config = dict(
    encoder_arch='vit',
    model='contrastive image-text model',
    dataset='numbers of one to four digits printed on busy colour backdrops',
    train_examples=73750,
    image_size=40,
    crop_scale_min=0.8,
    horizontal_flip=False,
    tokenizer='word',
    vocab_size=8192,
    loss='softmax',
    embed_dim=128,
    encoder_norm='rmsnorm',
    encoder_norm_position='pre',
    encoder_activation='gelu_tanh',
    encoder_mlp_ratio=3,
    encoder_head_dim=32,
    encoder_fused_qkv=True,
    encoder_bias='none',
    encoder_qk_norm=True,
    encoder_parallel_block=False,
    encoder_inner_norm=False,
    encoder_patch_size=[4, 4],
    encoder_conv_stem=False,
    encoder_layers=16,
    encoder_width=320,
    encoder_positions='learned',
    encoder_pooling='mean',
    text_encoder_causal=False,
    text_encoder_width=256,
    text_encoder_layers=6,
    text_encoder_norm='rmsnorm',
    text_encoder_norm_position='pre',
    text_encoder_activation='gelu',
    text_encoder_mlp_ratio=6,
    text_encoder_head_dim=16,
    text_encoder_fused_qkv=False,
    text_encoder_bias='none',
    text_encoder_qk_norm=False,
    text_encoder_layer_scale_init=0.1,
    text_encoder_parallel_block=False,
    text_encoder_dropout=0.05,
    text_encoder_inner_norm=False,
    text_encoder_moe='soft',
    text_encoder_num_experts=16,
    text_encoder_moe_every=2,
    text_encoder_expert_mlp_ratio=0.25,
    text_encoder_slots_per_expert=1,
    text_encoder_shared_expert=True,
    text_encoder_positions='learned',
    residual_init='zero_last',
    optimizer='soap',
    beta2=0.95,
    lr=0.0016,
    beta1=0.9,
    shampoo_beta=0.95,
    eps=1e-08,
    precondition_frequency=25,
    max_precond_dim=1024,
    one_sided=True,
    adamw_lr_other_params=0.0014,
    grad_clip=1.0,
    cautious_weight_decay=True,
    steps=9600,
    batch_size=128,
    epochs=16.7,
    lr_schedule='cosine',
    final_lr_fraction=0.01,
    warmup_steps=480,
    weight_decay=0.2,
    adamw_weight_decay_other_params=0.05,
)
Rows from block 8 of the image encoder, named by matrix and row number. Rows with one number belong to one attention dimension. Each number is 128 + 32 x the weight over its row's rms, rounded and kept within 0 to 255. All counts start at 0. Numbers have three digits each.
# v: attention query, key and value (stacked) (encoder.blocks.8.attn.qkv.weight, 960x320, the v third), inputs 0-159
# proj: attention output (encoder.blocks.8.attn.proj.weight, 320x320, transposed), outputs 0-159
v.142:119134121088151104149148164178100155118205173167204125132172150156107102033136132111115124165098174159108153175078093091110105060170123103096123119096139174171132161116063150071116111215132138122119099158117121121064090165184098156141127127128107112142118168140120151173118136097194131094171104107149150068102163166091153154108146157135200124171132147125154104133134146149115116093109159130128134175141135177190107144112102142128099164114105081109126123158107123086168086166110104
v.143:159117143108117094093107114098140215126135132129114135197127054058150122103132133137183113170128138192101144116143124171131167103084089137078113139110155165100174104169069123125159153098100120134128120180156109133132141155144116168076124196140122135078117114156131129127108134098140119118114035094156128126166082142223147148110067081147125104124149180158144080111160187114101114088134088152092170068173132113093112136087135177128146103118141147149142191084180144083081105172120113
v.144:098115070134058121141115154124126157103116116117128127153129089061086112160125118113083116081129146134105124117112122130117188097073106128152085057208141090101113121126111132182090084113118129137146093139172135168103143120144098147167102127108157111172103119081130168094136120111102180110149120120128188152123115153118131116100108102141103193110170146093166084147090156103052123151157108080168177067171217117131123127146150144161068112151139140147142142132126166130117095089114143
v.145:126137087084093110146116125164083152115178124095102088144086148113095141144129123121113184090175090112144093245147131147117147105129125171134160180093121159106197181129089145084124099113106069087146114200143088089184127096189114191116075128113147141092099077128160120166156109039147078117116057116091124133128166137104145157113104105176143178122148102125098121119131200128137109144063116105102123143109141098061113065147130190112124119153137119131144187221118158115151092128119115
v.146:139103110094111146115117190087095127153123154155155161208143108116109134081129118082114152166153135142098136072059043091142133113124061115133093079150137141133118116117115108121078088153148150147131048125141200101100116169112116130123098134104142110158091123083149138052118134171152114083119139113075177120113117179077139103117109120116065135153149105041160121135171090146113126148149091120113131121149145120160111165133124086105076103151125091139106094113122134117098101083140139
v.147:155106148076149155171067165123073121105163071180137148143192127127163096080107154173178088167125127149156196120130128165151137126140091109140150121140111125150097112134146118081179150147118114166139199109171128134158201153193118149172139122175156142138172127169131132117121189073139163115105106111139127146145101145142082113141187146156131099098098178165156152138174135155088127126106192102166072127060093086152132094119109143146159143092113126148152194094078123144146128184155126
v.148:126108134120157168123178191149141124091106075201199143114127112123136140150087122112149102098109120156141103049132171119108125113107108169106102127155126119153069077067212105116122198171120164170130114099111152135079143131084147102127154128117116118172156150116083184118113126077156173160109140134187124119117096129116115073107175110108117075096100179187123115157126105101124121116204163142165116111178140147139130174191089115108125116123117175116111136120141119115153170111105143
v.149:105128133131115102158129118140130140113129171108104133094132128127101143119146084119177120160095100142127091117090173155110096151136111130114195111066127159144146197137121127063217148094129129113109109170126131079118130122150137142091129117078088176091142131250117092157154151163125095132129064096098114095124158148199121113108148127141143077229091156152117128125161134122134117146084121145098147145084120144104140115115102187110198121129136133076128094228071115110172137140099082
v.150:168149127112114111148121182213092117089138161154175048182149165087103082124092160066129188130141152130118203085093103076152121108096184091089120156172097136120124081143145089133189105172127168115135098106152179139093071165058148123154117126152148097148199165062121191161107115096141160107121166112114088125110084128103126125146157128116134154060121141121159095147122127109170127113211124095162117106166180163132027128122107151147062113116133121063137126095149146138153117146142182
v.151:118148139133105097166127178076123171099121140118078153159117102082129119117169123111084136168118198133072188110135082129092162111121086076111153066135142157105163130148074145115112054128151114140154115159168099153165102138120098152147107158134171107157116163151157196089151116173111150081111159140121207121133118132061134109158096152200142118130189124061132088114115129176115097144126108074098192086200131090122148132089156112161048133153125106172168143076185106125127108135123110
v.152:140196146108185107108167076138137186082148157138098070061147133156142148165161097135119143125115130127129081165171185149124118112065152122153169084083110162096157156148075158087135104100109118109117119128111130058145119142113158111121132129138064151139134157183102107203160131101202074064127109112116112130093186178163080150148132090146184176127153149158194083142126144188148108127114079147133127135112169130148192103111140153138120133121133134113100126214140098101158156110127090
v.153:102099130086112114166148172152113119124207161126129123126138188118086087049165114105100110211134147225093158190039112127119134119118080101133151117129133156149176180089108067118174099156137063148195130170141126073131126181143149193161155130143092145124125146195149112137159099102120136099154104103071129083147126191109119138112132129172171099140126135189141125129162121160165155092117133103123152132116112132143091092104126154159159132111117065149123138142081110159126134124104128
v.154:148111094112136128091202129109105142147130168123144111111121121103117177138124060098068146120126108129100087108131091118056164088169097134184057175123164159123164161124101118144131143151106085119195088124092116137097110144170116141124091132089110118152126144166130137120117082127079102117136117167092195115122144149135156127128111088128063147117061067109109103120132181125139108151114188121108190119126120108122080070155102111110131096147149107137113089146091152111163110113087101
v.155:082138130113162109154165152117120156080158195116114108113131127119055122124120098131148115148106107189088113177174177172059105145028131087109192101116185156070171170172079154089151136104122118104127117126137130107088127135128140129125131136098113150138138192227094138171196175068136095096128084085096183070097150168163057126136123115116206118170104133140184099131095142127138099116038132126107145127131167157082156127118121128128138147108153142164181158167114125092172152135117108
v.156:184126125134118120115122070087128121095125092117119136138067146084129118149109150086083161166145135113138143103160160157147117194159125065104145139215110087128061127198099132122070093101172094148134162125130115150154181082087146134162129155118128124174187121105154093065159089145108160180132117118153120158131089090061106156112116165140122174099168122116106099130058157103144109211163121112149160081162115118122093123158131104112095096138110127158155160048187102172122178095120178
v.157:163129104176135159149100062129107066141134092111188152134087110133115100075127098125090129097117084113120122111049102126094101161237102120098163119137137105125052114071202151143107153179207137124140118144089081150089172151132165078144129144128142196182176151158137133102100113170070184197109168138150108107141161112065141170107104162118103080168114096129094176121097109139121146158139132072127136139135072155170071092165122073103191144145130093129097098123115091167158164161093116
v.158:153109162135060133116144101190142072143199166148108094068114143174131091184128114104126130141162145157164155162138195186174100073163157122140146139102112149094154200128123099120171147076123100102123133131100103060191138096152155128118129119121126178089114101147122059156098111137161074132158102109096113084129159124150136134112165126136153116121122103167138132183148121121167178093046154131179170143061131103105134067146124138092181128124144173112123142132076195153120131100133115
v.159:120092095141172122168108160139144080171168056086174225142083083111070111148113125128143105114143159124120147135119149149099100110152103132091128123134132176115108068079160138051075130114169116152132054143127134189147135087115141117107149142181130188153144145170165123113140175078099193201080126123142084146124137074109108143081143145133128114143142150103085138170128107117097144118080146081133129145066136162122124124083170152118143158158133160135089086125111091111157147182084137
v.160:195092062136111163154069210166131116132116168150131102175090071112126157169083111108135131124148165132117156074100081124137164028191118146144131126118061177140132130125113122086111096159103169113143110120170139071119078144135115117094074135095130108168113093063105185130112075093194153100109112062096101139119121124162207107126117123100122106123139141090123168135146091126077131070148191110093082160156137133147159166099139162121119102145117152140131102181083087151082123132106143
v.161:075133100099127145186133093056094119158142121126070139151138150162104159120158145178096109076156090150133129128082118085134127134200189149101083145137153062120116104147167127129153158095130063137193200129134098187096160135198105123138114068152145140133103141111128079092122125056091192092120136093103098151144135102152141133142143188106134155155069085151146157112075115112175115119186150173190120179074084118144146069123129103166155114114124069134116130185043170172185144131173180
v.162:169171139165107112100122102130184160131176123086164118135061145144109112183146142115180149128121140144141092105167132136117120081156079192104165161071124143172168156167093133076176116141123147149145085147148156119114116064149145166143131159111145080102152123168109171142110074071125104149145185090055144073115193109113133127089150142103143150130079083111096077117074122136163092091112142066101139114121130120114099122104106176125107155177176170176138136108119104161107166112128122
v.163:108144155158104120113113094106130086156110051094183112157028170161146111157091112105128160069116109049122097074127099084110105137158117132147061158129188097166100088135139131141158156124122162115163147137063149127107114132125144106134181080136154116118145110123137133063124059097051143140118142185094142106105140036106064144098099185113088116080054118183110131124117148150157106126156130144160126110090110163084130112157099104126163108119199077130156110116143104162114165153171145
v.164:111077111156178180130104100152146132109115142142109139065126145170136155121103119170139099222135144145120139169134106150118134144137122190088157120137188130151172130177205129150124096132146110141106134097137149194163167125138146133105154146130088154130103103139120074175093193072105065151108142133150098142110116094135189170141121118160141158098162129131128102126150066142118093165142182138099112101106132106167150194111170144182108112146112103163172188124080126102076131108163144
v.165:163137092100082127076133157148128155109110126089164158140146115126128120144118146131121093119145205143163098095204135136146148128139140122163085152110132150096100068121111134122127129121073127141141093117140118097151166143139126194135199119116109121202080173145091178154148130128151108104128115157153162138093129124111090108153192098129151162076107142222119114138116145171139113128138174081108098128143175091138161091160129183144120113124137108173139167202084119104106137045082147
v.166:157152089136147118142088109134134107140108053098198143113170094133143132091093122119123062113099181158119112153132136093114106099073155135109116091131161141134094140131145189090154121100069148141188090143142134123093150164112087175194189151129155122155091132125151109107103133151170143117131170169143121132117165157103087111115151139121131148129129169105173101105131164094131132137180084130147104120112113112160127212118091098160104082113117133118105082072086109091170150135142093
v.167:124092120139134129118121157098163112229095082108172108127049138100120171119122100110119138084142117101099122083102092121090137146161171148117114103162109123109083120025124130113043138158116151167124127133127092161092167116110123087108124119131154121143124105205115110049100137107041147196103126104131118090163119111154107085100137144048061116097104101116145174141141122116156129161123144110106139099123141129150090143134107042127125101127178111068091038115122144180207182127141146
v.168:151132139169069076152189103155187117198117143111143081124153159122112103132151187099178138130115162094173111091068107169124106112121150125149099103137088180151126146124107145100060129141089157134130109127110147113121112128146078131215185160175057111125110191161129145143092142126114073114128093136181213050070160068085073139107118152120158106129142103152119072140093142163136129134164165139123150108153114140146205096088189159106071080181157134175137131073123076106168112061138131
v.169:149064149157087138137124087072161110202059068087149171109173085115126156098114117128177100139148170136087148058135140100162131101113161131120110123162196148121101100090155120160178142093147186110131118132095117128093203156164131075145161124152164141115112140126109102056087083070125152137107175149130068122175123168150109065156147142094122143154104139127130128126135121115095108126179120112152137061115104129170120145124096099101175145110158110070178124068131126115176155107136122
v.170:126126105123098095133139195129153143086088180158131043110097078087119127158147098116140189109134139120163129074112109206069162056159114146161114109103108156115158145151092140079083105131146117130085123133177124082117091103165133161068101099142041122134166142147120164165154111118208154131132131132135198131098160122100110119123133071154133145110092092114183110112150086108148115076115162092081126145213173132130161136144130186167079126170123124118123182158113110085111148111090104
v.171:178141227111133170159109188102175115079067141151114118152113160059138109137122196156098125162157119082141126102154162144184142185114123120137133154146159129143121123154146132146115069163162127117169157116197193196136181138066101080160157142116057164185169096118125127137155174156158137078135131142153124046146114051123112122103104186124111123141162116103151133096106080170132152093170101138168111098110153181161095102087151112143092098121146135143115136134103141095065149146121094
v.172:140096112183161147115118085145094137187130094114158078107109131176063130100122107157105071122068117171175115133130213102116087120085111107167123100192124141128131106089140107179109147180088086126152138124074110054056146120167105071106154092140152166171133111194094151074142066091146124123105083104133168080134121159124090070124131138107137142131100136124103135164089153128146121181147119104156105114077098151137133143113113125109155158119142166153147064173079143118181228115135146
v.173:128185106139050113118157124169184111121151099108133109151151209120134115121161162104131156139116124117117149125099104099163139162126152071138163082126107116136091145145111152157113159060127132101143139166122141067157097105090153165090120097103095097120159150135116151113159085157144154103137171155127168138144144066144134103107115171108113151096152144114133098115123064215101137131127130082139122055166232040107126119146160170144083111152113093144113121105096103124144096117115167
v.174:156111075141118142078051155185087120152112147069194088131135139125160130156136197097162109151157137082135084154171123083075127136117104166146100148100105110110083137139130086129122161108138107078099170099127160141137127145037145113130139169074132130138111163057160163143135213109136158133112096136103120147080120058149112189120132096090106107135141081149178154127092121156090118154100175157124083124139130112057101197120139163139139100133120153132146119135137102171118098095125196
v.175:133111123106139176140079149148091161187119118209183103083228109127164133099128123114114115171143102143152119118117150125142116154101135219156166110134143150058101126149170100086139119119147166133131089118157187171164157100129097108105096126103116109213139132125125128210130116100176103124083200143159109161142179086175153086117126159154137124118149140110136103077169074115159158156115163142168110134114146147138114144132120142120080125170112156127069106073148051131148091097164141
v.176:125107097121156116162103118104137115112100131120100165154110091159072121065159068192106117132178145128110143196077137095146093147132093118127088106122118072147109132094164155167123113120130096136147164153108120146113137137196117101133153140180139155117134090134126042092146084160100172091141118099131138099143150108144175134150133152154083107131132120092119122112181146114129169121103072193212097157083078157186125106102093114163168166126114105144124117101106152143156135167131147
v.177:125161120123106134093156118193053193114121184182151071172134110090158088074128106103092137133149121155130100116112145118135156102144103138125146101076090191125143161155121132034147068195163108114110106142193098122151074130069142148140070130119103195112196143111123152161189109141156124098112073122142197104130148151127115104090075118104132108128138149134128157148180084148174162085133166145141127133165166129143168110137121202154097127169114143168141170144165104070088074133115140
v.178:112098114081145070123153092132175149132171118096065159101127117127174112105153114143081117149077137114142081202114187207133082119107149076167111096096134124098139129149100131141137119122096157101115051107156083075170107139125135078105117139129162114109105100208109090129152116171160101091098115099063173120153128189148109058116152104161164123186141174132148128168157192126096117118119087106077128138133097135064183124101139097136151130164135132166123111195157136108117141158099118
v.179:166100171098134077150137119127110138091121174146127154151104111164119141123158107132171149146156071154082071134108091126140137138125108149092141143115129108207090072165092147148099161161115090075133202159082126106076101122192172151126122145111143133105196070099096115128105111119140225193100051081074070141134124115191156185103140128096088093095130157161135163135133076106137109131178197142115137148107126135092129122120119154144132095093146145075128137122100104179108156086197143
v.180:140128168148171174069095181083194154101148155188112123148100140102131159139166133105124118159133176107125056101135073084156119099112136088155071135144143109180158156171130131103122173155134147132058114084176181156126134092131141131096150169077101114172119123120120161109178093203189106065127139141150160115175157201072129119144168163081096086133076112108149194128139086112160110103126156107187109120175165098127170128111139106095082086151142170168169160134158141090105110101114099
v.181:129096076140128140150109172132139133117115115180171051146127078091059104101149157107171107163133138123153143101108064148107168109130139082099072086149087150107151099082073147074090139115124129131112120134094147173101115143103117108184152147181131159158170163081120142191118167120102157165102130125237120137115129133128102130167093134086172103119172074141147155093107138101146169152161077142153134140189102155165111161106114152058098145122091119070076143139108042098114159152077151
proj.142:133114108132172136097099088123084114084157130094073104151096153073102176149099158069192141095136092105106142080120073101085148137102179146123139127087151116151134108161152091147170156130216065105165121171150110123168111075074141097143129103140100147106103103098210125121127092166127165147144099151193076164101083183134142092105110122138101138127194143096104098106120085115126111138154135085102098175089152140131171109111082210152115130133106133114089074135099103135105124092077173
proj.143:126115116119097134189115136129143118119159074133104125115134129132086151108120129083174172118125152101163128129112149138124101131167107144114156136055095105157104159154094120092124078057104134110134119118136144126175117103107066132166154105110093146139135146127160149064157132094176119138187118182062160098089142168055080059188151204122146135100136159145149196139142088123126087104105129108160063140151187106099147129141137145104093150159095136149144106130034139108125162124171168
proj.144:183082134171082126122155104074097124113165134086127068144133166178142148137141149129179171108173136142213097132095089172102096067123091166054138173086134119117100150162148128073107132103144153114151118148138136122137130114078194182167109134089107167153109133166112150117121131109133117166154134096125086154096164127080131117154114158131153120120112186070059177074096111157135117129064163114189122180105090120103146138122094106120154115144119167146189164148165111107156135134158129
proj.145:082128139123161148190113147169187095119072122106161194107125053159136119114130097138145128185089113165190200088107177207123151150146136097121124110163088149158083121140102104099149037126123166121114188094083140137107171116089097125130101093156115129135186094167153091100146143145146164150071086123085121127107120125119131149178139151138143141139077115149165160165147075104119121128197089165113100094226181123140149125123126125109121102113144095120134108068137114155126213183172071
proj.146:103121136181055097140177107114157135143110131095093085165154156131120169168124150126149130073147164162159097108170123148045094091110091091061149128055112099108141058171144122101128112115080153153136098125145121114133107075162131200160113136117107137185098168179068157120126099123096146141152151169113130149142128165052141088185153184150138136139135151081087181026106127114113099121130165111141142159122141142108154083133110123150122152160097162166192153172098139119205121120140137
proj.147:140129083117132160070081089180109100200151117104163055095098084095100115085151134106154113111130151110050101128127104082124109130128141174117169092129144086119193083113097106147125167135134106118152125123123069145108121054140122078166138071084105119118106111105133145142126112156092157129120145180151141136111134073195120113087015128132149092127192125165113083168134128106142174105096134114132148110119138112082156182101124138105098099101126161182083084173125114117126054066110119
proj.148:149144120147141104108112069091057118145162163087102057100110165106098091120116123110103174113173128061038086205164067052182165104131139158117107186134185097137213162108111103171099212143134091124150155155148118139144121127144158106136169120094144129111073130093108115166132097135132087131169169105156124128149144078168094113071086115134146170110169126084103045100105180129132120134039132105101159138060084124111133124113138127139120179104125117126099142114138152123138117124108125
proj.149:092139143066211128125099151161128094080134112144148166108090111099119105100111112101119163147066108103162180131154133103134136172151171129189099126156125166164140161112127184157133100183175082125103160137109150110122169117079106051107120103174113090121144117084190125134105151134151171114102083136146119122097095183145108149118127131165101132100147103175165108195144101129126108135205086134090083117169162131132127080130101165141098144123175096120081098106128126126082150134081163
proj.150:171114118160112128075150052056105137143175140101072089142121138164130128147123122117152128097212111146101048122151078098126130055100115152074132143093172081132155133119139141144111213114147122129159119159153079149149106095123170152180088147087127125142054104137084117144128093129120122118183139121197139152146174124123144130105098111117137164143150156054096128067106149139134129142036187142101126156063105127122157139134115126149176132115102162157146142169171136111144123126107137
proj.151:155114131182075112148137127138157164111126094127143144161161170197155171144097141146171090114145142181202103105116180178049100110077082117086146100103058124126085097169130130071123079114101173112119093109122158121129157122150135206169102154135100175170127144181096124112121135120142119130127115163079128123096096179072148142171184124118135121151098148112141216092137069135121137144155134129167085164140164105153124135142143102096149108162091160106198147150070132166147101148172141
proj.152:105128141085205130145105148176128089104117088126129179104112124104130121127091103079151119136071068127143169080096135109116146177129174137158171085147124141161059166134150159184175089120208109128128156091134162121117178112063100090096108105127148106109166081062199134131110158168143162132124087143136075129058116187168129134112161092136061126119135111143140125183164087118149104136180093150101079103129171138149130091139112191123116155130134129099121091091116122124087122116085156
proj.153:144105139126177115125089100168106117121077105116125127146125141111138164147095113080196126080087149136128152031165147154085113159101152095144174068094102134146128079159136143111175094125150105111123139102117094110113139070127084090152099099129087139139114095142187106079129126169129169148082105165160117185097072203125158110154109133174091108152176116135136141113139068079081112134194140129090098115152213135108154127117103178142086127171128143114117102149083088111124122110102155
proj.154:096098150138098113192162126140176134101069109068136171109128140161132158158116112157095148154139137189152179161163163195181174155091093082081077167133133153142155121202125162097089081131113173151083175147073122082161148117097143140110096124169146166174148114165105074177141142100114169159044104115068103164133119112089116180169173147167165159187068117109157179080107111126091115122131126143140129137189155147124169098120115085118120119165146127113169149098167144135153209186143083
proj.155:111124128095188156138099146150107092073146072106125161097116123110144132113086119100159165144072115104179164075078133145119132178154167165169151083117103152165071153100157156125163092146200109112139124114121147098142162114071094101118095102117121107105141087072220122097104133163165176102116104122167065127053095191145142132126150138139103115099143123161138127165185065114135092158199107116101085108139186129147130117137088196119085145146150117119088068098104092137093129133071146
proj.156:159101146164065061146150153125144131140117123163158103146158153165140098079130123195118153119119178166208099135098188144155048102112117155138136119110084168089142138106135154113125157121118160115072134102099156126098140164203126147105127166146130134160116199186075148114104160090156093117151146134121192101167151094130146145114156121102161060086061132137129171107156131176122165140092123107188082111074089145113107189137096057086135108124140145073174137137165100088112069130191106
proj.157:164100140137109067120153172130124165142102126161141114145112190120121131092112173199088087139126175119140174172163156092171115137117163092162070134150089167113212121164104179136124165157108115155085136147106118103134111112160160113113156138233120129152094148149106175168132161065101090094119111145178189145164097079163104147076137127163153090125105101120157102156120167179128161136090099118136147128103071156129101184095089053112136128167135128065150108102165099108085111116147106
proj.158:061138138086199131125101152172158116134078130125153167102087076082137093101129111121096112159068100146112164061129155145162131184165168120175096106171098172144131140121115135172125098192136131144081179084136132119094165162099093056121118083152139086103169100083176114135116148133108153107068110121121126102117131139178122145131131129141101098131124103205147099179182108114133135162222090150069076090182151163106106103129131162117110114113180096075086107110162090124080151153097122
proj.159:189114135133065111131164074130125151110082190132156087109110157133109098061105156225099170132167178081153169148140115095173124109111125100159109167147133148127201109165124139150122160127126126101171152150153106095141168106131193127151144137180131163159074153123082184157136114131100119111141122132155159135109111096135060140088122116161145112153122120123125103064092151149116156168095099108118148148147061141117064182123081040159109086148134092120155181144144124135146128148117112
proj.160:140110088085184071063149055144135094116131121096162119129133135085053084066154163134137110121122132122177168169177063100142079150165149121145141155153141072087148119136113154133079148140132138111069154118108176159167119127130165130138199149151118108130099106143143037151159168115067137161154063172128216134107201132160062124097096148149126175137147185179084102107100149117127125146109094113128116089143099164137037179135108087136131189141138144121143145118158150136131162186083136
proj.161:129135180142050124133077148122140143145116113132156192108107128133188091157148151072154141207121114127087151116164120158077127100104085095147127148094148207075088133107149161171144138141120143134116133083140131086077117111143122204143129184137106127140091139193202166099100126139107104172099168086147129124145089154123065141195115115139104150109149134138168118110177137148117059126117118128136134091128097117135170137112092147092153170107119166154155117099131138065114086152164112
proj.162:096119137110188161139166152177109123105128163123130115112132048098143136103113098123059113102130144134167151126070143114183174176127139086094113128135147111114146097102131114171143120134131146120087108088093112101149143166133109070109125165145106170095099135070156100175158118141176066106134086161161104182133153133085124109134122126103162097159136135175152137131127180140106161120153130151088151181176134177147119163194138102154098103147111098069171091160119120097155120086105080
proj.163:105157182144123148147129149136161170122144179107109135095144125143139149143155088088109147146168168126135097114097113155115162138071108123125136099101133159053164171137071184126177163128131129184102149063106128164136105113187055108084124192162078135167083192176180151159121163156153084133128113081160104125159133162088132151167119078094166133145137068120139101127152128154088130106146104133098138124124095124176171132157127130116084151125071132130149156155121183079138055116082105
proj.164:113129123087123107181173202146097096096105117133123172188145118069106118123124143100125124037090082118128165141091095143098148145144099109138149143151124139139144114084146100082132122106107101070136094146112123121079138207053111119127111113119166148137164116152135133110205097189107126116098100133105129197101116186168101085183104143128081093123122116123134178164138173100161146107149122119107163171113160136073123059108143083072191194083135159125076103146095077158133166135140158
proj.165:117114146109143142148149139109144087106109112185077098141117115152154085120142171161105142071105057146140144107110118112108122131113045139130112184131133115146139105147179083135143074148195175120145130072120147155127148183116127074096107116167151147134168130131119065150145116124125142173111139106110121145147108188136194113149159173137077079183157118129170109117185152136139163079167148211162175157106082161119086127076158133143108167123116165112088076108162132156150169141136113
proj.166:091114179125072146091077127150153184147173156150126179175130209127150161107217192075129155193172097124120098149107096151144130127140126113185131116136109125103141119150131143129080158130193129109111158140144136123149101096137129165073118145134149085167142124108125203117091125123100183154202131100169139084134121135090108097135108145094156161088152059086099124123118084151140101081136087145139107131142121079132148104116134130164126133141120124161156100175168154119088062077157155
proj.167:081142138139122155131087055122129176118156155065136149107137162115133136117202127077116162170148134100124096129134120125154127085136096100150128127093155154088163181152082175163181199160132117147112148130145122158157056054173136150139161171140102096129073138109200136111098143105168127083172151105143144101138121093089103166152097090116190132093131109165082081133114127150067096140107072088109105122144117112149179169135106131120091128148092112178147190133139183023114074133090122
proj.168:139203118063170155130202162094156124052102132117139103121109072108159147162139042105099137087143102155146124121083172136129184150158107103113101146136157125133148136155135084147176146175105081117117145112070138157156152149076115073083103122177145155089148084105112077153163131183152076089106112136055105188148169148090156132126106111141099138161079135148145150161144140130113150107125080090096127171134138164150099106174134137127090165130154140105098146214097127118149163091100100
proj.169:088127162115090120101048095130157175085145153094121178139135153100123125106181201104127153188143119064118082136105078159113100107152122120149110099093106142097146173118125198121120148145152121162098138143199148097158080111107121194102148175103092062136092135164171139110105143136102125124178161113154156087129096097124093106178144121079159118088183074154116060108119112186088108101121082099102120142155133115154162159121098109135130147126089099170142152111133190039093051156121156
proj.170:148123053125184166130155069154124089145144120133143092115125116159115133131116093140151061111103127137170137169130138069198126160138154141106106166169130067151111084158109064171119080144109125116123128116108177189137172139113152036180144123134198138112150124072098104139129139113121093144122115158108110137111148100111148132070086162116142103196113154177063141153113173098156171124115128122164089150135107147132074160146142106145110092157129115078126112167146131164143184097098096
proj.171:103178106129122166113152162164058123118144097124107100114128103146131200146116007155126140082094091158062152122090135081064178139088138126117119103134083118161142121129161101118158145130113101114175110117089083126151111148121131060084095088161159168100145136114085129122114127208140137088135057170111107127107133148136195176106137109172131118118083165099122173155103131087158168150115134086110176169104145142135138121156162135151060129161151133112105160130139105198193091065131163
proj.172:098143215120070122123105104102177142080140128100121173140149121100144108161164135123104156152157105104123118107141065156136138127128097123160153080102170154065105169147120187107151171115179168166112150099170118155172103099133112192112143178160103116146082112121180129094132158118093143152126153066176122124148151163112108148197162093107157130102173096146153060082162123161092077073120094150109115151139100111155150139120076125119129159127082119151164120124155165073101044133102150
proj.173:149091103151204117100187151077060137154114162178111097108133075159159120084114091181123107099147140134168137128091176108103103131138096153131121141151112101158127078121108096144144084152110128163101104080070111174114161179129144054134179105168187203131127163143134122157112133098162080115050123105102129131101116140084091104121138136139170101173139069158128164155104159138168205123162131168095136186126098182189077121132119109157098072131140143100124113119149103161143147118092122
proj.174:120131121085154118145226189109126090140102139175109120148154155076124076120093116177070135057138092179136163147114130136140159137156108102111131139191134140168196085172137093140150107135110085118142097167075121120092152146118138088119141086162114133116198105154100068143147121176108118099130076141078129186142120166121158114070082166179082126129123148140116188161152141101167197095205112173119139153118155144085112072106147100111106154109172123136079109140098107175152187094122142
proj.175:163124097122144134136185128121096075135117156127138142167147175124115107127087091145112077076114141164102173130113143112115133147178135124104107155179104092186126074129139084129090130094110103090132122144099090133096176167128181101126115087129155188099189073109076142119147105163115142086117094156061102122111106165123146165074091168178091141133071129080116188176134157072179177134139161099131150111110139118094084117070153132170139115126177127112105110176122137194113179107153130
proj.176:120137161122076131136079087097133148186125109066146179124150140108166117160151198110164182177108089136111121121188121167074096122126139124145152098100137222085109125146151135101101120148110117118107143132162118142084112110103104209128079127131095086142114156165187162112097154126119133144107151115136127142099103127143066120182159109120107159086129143146131161121132096119134073179108131071072150076117117123116167093106093124112189152120139115170163161117131146092104092180145142
proj.177:189117103124162151147182109129119078136135108124138095108128120171119130159079050162127068091113145163134159149138164103148140178119144170106104173171139077158116114160135056145100121094123115110149139099060130150143177136159129066137111068121151162127157098107067128169140125148130123128110099168100112135121164142125200167055127133175104109162080165101109145156123171058167174152139145120177133093106109142107081142118156132153126084121141146077114092140143114217149199080132097
proj.178:168134102137164138127064076103122080139135137150192088142110119179093147128146135143200176117178165106178158090113121097201078155158152179133155121157130093110107151130082167100083079111122155173111180154138168141110101069160168169196160098109094104150147144094111109112084197095129152153120136156120122098115134082170121157123089100099160172101137119100132095137092106142105057163011183086153101133108142129155129144150100171134115135149161088120168167101174089099132161101115117
proj.179:117147100151095131160089105129164184144115134096085167081141099046064089114083104132100167135117180070187125134089102123134121143166160134111162128189124111071162178108168136093177116120119132179110087161164172123178136101094101130141155095133112127109040090159147158125148208159055100051120155159124180142164148107143048152158125102141146112077066088132152099164128166147098101163080079096084101112138145159168119139117115081084181160110125127198167137068146124125079117179056166
proj.180:186141079126104124158189124138056099127102151095122107113125153151121150114094097155138119070141115178103149154150186110124144152123116144141122142142093118108136128113182100085086112091148111072186173163091152159154110182131118067097071105100134149118215098099067110150143137160140229132158117164061140094170154140135191149059117154154111186098122159102127185171065127043122134158138139114166156118114133118120118092101159132134109129127180173135099140101118125151156130110156145
proj.181:148166149107143146109195128106116114112098121130111109161158158102159129152139116130109154109145076188101086128168171124130110140147077078138133124118154168140111090182195061150121157152098078109131122169126090142125171146107125125074082091151094114115157053137102100132137117160090169096134119191062106160169132138130121134114121171126110149151091185126131176130146113136150135111132146105067128118095170164096084040108131094142107174139146123133124148173103159163131167104190127